A small image classifier, trained from scratch: norm batchnorm, batches of 512.
Rows from block 4 of a small image classifier, named by matrix and row number. Rows with one number belong to one channel. Each number is 128 + 24 x the weight over its row's rms, rounded and kept within 0 to 255. All counts start at 0. Numbers have three digits each. After the name is the row's rms in percent of the matrix's.
After each channel's rows are labels from the 100 images, of 14848, where the channel reaches its highest value: "strongest on" is what is common among them. Only what is clearly more common there than usual is listed. The data: gratings and oriented noise at many angles and scales.
# convs0: first 3x3 conv (model.blocks.4.convs.0.weight, 64x64x3x3, each kernel summed), inputs 0-63
# convs1: second 3x3 conv (model.blocks.4.convs.1.weight, 64x64x3x3, transposed, each kernel summed), outputs 0-63

convs0.7 114:118102101184097100080107141130122164112127129131116165125089106106151084113103092096124111120121156126164151112107160124143137157100144115133099151136102107130135178147139127081156112109133116
convs1.7 102:183136084162108097159137122137114121128165106163123133133152103122126106143133122132164125137116106145103125158102118081163118106128129075101153156136120169144104160066120130157117136149144135
strongest on: dashes

convs0.40 129:137123129136122121123077140133055127131139136145125108134115137145149140132120070129141104120161138109125033142106134115119195106137130117123108125139137132110143119129113189127114131119131121
convs1.40 099:128135111128135125126146138133140145125104090136156145106103086108151085131139068099154137144140123152134168127153107098121192120124118111117120106122175135157130114149160154091100150185115116
strongest on: filtered noise

convs0.17 113:135142096137136140149109098110132101148128160160095102131107137173104142128163111130126106119115119100087081111090131147104064142144104136125127127162100073132116167152119111101097154123120114
convs1.17 083:122131121138110141130110106116097149101116109116115134135066156109109091154115148166125129152123119093152132068110077091090124162103132118096090130141096131158110157144141169112134126142119104
strongest on: coloured; stripes at 90 degrees; very fine

convs0.62 118:105129149168121125106092123132129131176114142123105137085129156136165118139095149159116138122105124078123122153130117108104122129129113128157170064143112102107142139111114133193136123124185148
convs1.62 091:132166115134132120185110146130130151198118106077142155124136122112094110146116129144155122090129107120107086147138152115116126124091157125130174139127143119147111182133162157145137107104100112
strongest on: coloured; sawtooth grating; very coarse

convs0.10 061:169109126092116132148128145140108137176128116087154127142161099090080109118121112097161079127140092143156116101099142131120099112131137117149121086127138116114084082124147109119090132137160112
convs1.10 097:138098122125104129081136157111144142112133129118101102143156162140157137133120125086155107165110170122100142100131133124123121101179164097127040151123149122100130102137133103125108142142116113
strongest on: sawtooth grating; very coarse

convs0.60 085:126108124130105159092111109108130114091134151117152138103179121122151115117133109101124177146136111177123122064103163133164115111167155122151108155145141110123117110095091103077128123127118121
convs1.60 095:083108158122157109098132141159119122182105119118114123130152149168091178140114107124107139102106111130121113112172141120136100125112133126101180111117142099092171144146153105165143142158127105
strongest on: square grating; very fine

convs0.43 103:117115123144083142135122105109124140156101167144129126136136119134109121113130126073137131154119122138154150115169126202124125105141053105130143120112127137117127144143146132115150135124205164
convs1.43 090:165122136152172124138128126147109139148103127141137138130100159113134128139144140122118131204117131134093156155105121159142128113132209130115145111153116150124161120077151119125085122136093093
strongest on: noisy; coloured; dashes; very coarse

convs0.27 132:109142125137220090127122172136095137121084100119109148111133129138121113121120126133180099139108135124135130136119130168139107122097112080091097111144115132162158114121097120146136122123086125
convs1.27 097:121132098144088146125148108088126120144100148106130123084139122125139095130141145145114137162125125154157113108177109149124130054101101159172107145100120082101162128100108118157125125125100137
strongest on: noisy; square grating; dashes

convs0.49 128:109128146147158143172132122112123149124096178159136142111144133117138150144115130112052152102118112157134120128143134080111127086119045114136121136149133108126173117126104118134098136139126129
convs1.49 108:120126143135115113106142088133120149165120130212129096133138102147123134109126119117203139086117106162121129120149090067137124173131160132163121132131118124126122108111139133132154100114127130
strongest on: windowed patch; very fine

convs0.45 144:134123129114139115123116099122040122116104129138133144116149132134124117118139159126129124131141116107121201148118146123133029132130115145125142132120182132099118136128144137127116100088132138
convs1.45 084:124141142130126114122162061139146138108137102126154131116112137111151114127170064130134135121145132162133084134140138120119146111124158119117132136135197157124102113161126118117130127199109086
strongest on: filtered noise

convs0.41 111:169138122114100122131100134092105113141133093139149165138108098120117102137136124180081130150142117106129132106139113138071102092149161088057146155128106135117140131114114133165131124149113106
convs1.41 114:137097069111154133130073104090092110144106139127108104118120108128147131122137110107140104098125129144142116146125143129174129161126123162187115076135094121122110151127122122130133103091157177
strongest on: very coarse; filtered noise; dashes

convs0.12 098:128130085144157153111133106152127119130124132110110129085130104098133112128078161151139159094095116122129123121164098115114133145180108157119140159137117100126145135132074109097164079099168127
convs1.12 095:111110127128119164122082085121144143146129169099089109126095096168137131121138168107115122122146110115126170106124152103144139112083128127096118140080109127069160119121164140108112133155119158
strongest on: coloured; filtered noise; very coarse

convs0.22 104:130137145119111136129117153155119146137109104126100140082137146139114110179104148087131118144141112149169112147118124130128121129117114111121147124104079091129083110162154143104118034144154128
convs1.22 096:106131123138161118116147156128092150127104132144137148096156129115118171071081095149124151132143120116149141147164123156117147114145106121156129154155127159090052103141166151147152126133118126
strongest on: dashes; very coarse

convs0.4 124:119136100108143115093152103151100148142094107132130106120187139131138114116081126073135141114098100115110141144138175134104136119128098106139154115113106179137169106136102117107167111082115122
convs1.4 103:100133112134125108122181103120135098113157104144124136115159123125145113148093144124098125127121128116083059110131142154131119161166146079098152119160096147128135141190130169141143139136147118
strongest on: very coarse; coloured; square grating

convs0.35 066:132110132161108094099125135109132126158097128102108119135141092145111167103156070113148122135174153113114112131132139109117090132112133140139144112115068113151151092076093115112132076143144134
convs1.35 117:115103158115134175106122128141158141146150176123146129174110123137103138102165138104143127145206159133114126136138135123099103134133084145069150109115135100117130124114162121108144114174133128
strongest on: filtered noise

convs0.59 081:078121140148094098130119147105145104124140114109118149104061093122139095126133134160121092136142163100109153138083118163099100151137113142145098099121152095153145122146118153081112110142104140
convs1.59 087:123112076125142129135150130161119092113087135145120129134110113115102097155131138144170088127121116114164147171124098144095093157124080104132133135087160129122159157129098130191112131128121150
strongest on: noisy; dashes; filtered noise; scale: very fine

convs0.53 120:121146130121138130128141138140141116133087097112097152141096114127098115139100145157135142152129155121152127094127115123102146132159123145130126180149183106104143104054155094153140109124069100
convs1.53 092:139131071167137116147129121116119147158125101144140138128133102143088112122072098190102098108118129105119139133134098119140144086133166091150129091155119170153134142156157130104138116097120149
strongest on: very coarse; square grating

convs0.50 142:178142119065136114141129123147106142161146110096111124112114115133071074120174110112124119111148162158167124118163153113160127121148120108099149166127106138136105130158134132143171113140140126
convs1.50 095:122112136119148104138113142158097136174132134127123150119172108149111101126127133136084102090132088138117108101154169125175119115111150094089182146118130137122141170141128150176153119135121084
strongest on: square grating; very coarse

convs0.58 109:129123135123138135092126179138108119100138150133103124146117114123171137148127150072113136131103135135139117121090105118104137143117112095130115093133161098141151171087168124113115043148119111
convs1.58 096:143131122127109095116136149159108129132114157150146144106145134094147156122100116099114129094138125121123112136112121119179184133097135206119127114144096134132107077131138172138111064122138129
strongest on: windowed patch; coloured; very fine

convs0.38 063:147118124096134074099161097087111140100112127126123149171143111095189107139095140097120118143123143145140126131151116110153130119095124125127112112153110120157094153157079119156168093122101117
convs1.38 114:075145117149133148133119129196148125135099093118154085130149148118143131113135128146139152114123131093167153120168142137089131154180088136122160103137136126119140126126121134167115122137179084
strongest on: dashes; coloured; very fine

convs0.34 120:111145147113139095136164130118103124161107078111134104127116152103119126136090119109169095062120142124124113120158111067159131115119104129136110092140135117147128129144113095160158087132092155
convs1.34 090:112123143141137112186112152122091126149128130163151141145097108102169156141124108128098129076129107116114101109145104059134142087127181152149125117120117156120133163144155115114140138113136165
strongest on: coloured; square grating; very coarse

convs0.8 088:139117152125133082083145159142113137122109133123065136132127170093146044123147125121151119157123108158134095134131135118135105124115135132096102112173156099138125149151086104116127129113139141
convs1.8 098:147139137102133114131107105118152118083140125138131100132103157143135155122147140132094079145114130149121093150037114167137134122105111140115102134108146117161111125146128179086119124110163106
strongest on: dashes

convs0.6 093:122094107150097128112143089150113100149200111107148118122112151116114068109140106126124157119080143100085147117154130113120117124138115065123089139156134123148143147115106136101129128155130142
convs1.6 102:135131104127168150103159111157109145114070131150125138096137124095142178093138067143131107130121120115140136144136126123097126111131135148145118145198086139121132124111091103116115109125077147
strongest on: filtered noise

convs0.26 118:147088114117057135149134133090140125116097146179124138154134130112121168164126137128137164119153130146122133092123112081111144136121051106128140136149149128112158159107128142155132132146105151
convs1.26 125:129118161128237139155135138116130131114136128104134129121112153144140113147126115137125145144122134117131114132112127133114134021115073153121129132131138113124113119132123154116134127124137161
strongest on: filtered noise; dashes

convs0.1 051:119122129152123143102151130141137118052147106125122134133146084144068149087115094112146118118154173188124116126134150112123116102091149088121128087131137123117117168150136124150126108143149123
convs1.1 109:136099125179108149115146160091138138091148131129103100123173127144177147134087129102147118149132145128115143120147139132084119129185153111120061101108133125102156136161106104130148150130128120
strongest on: coloured; very fine; sawtooth grating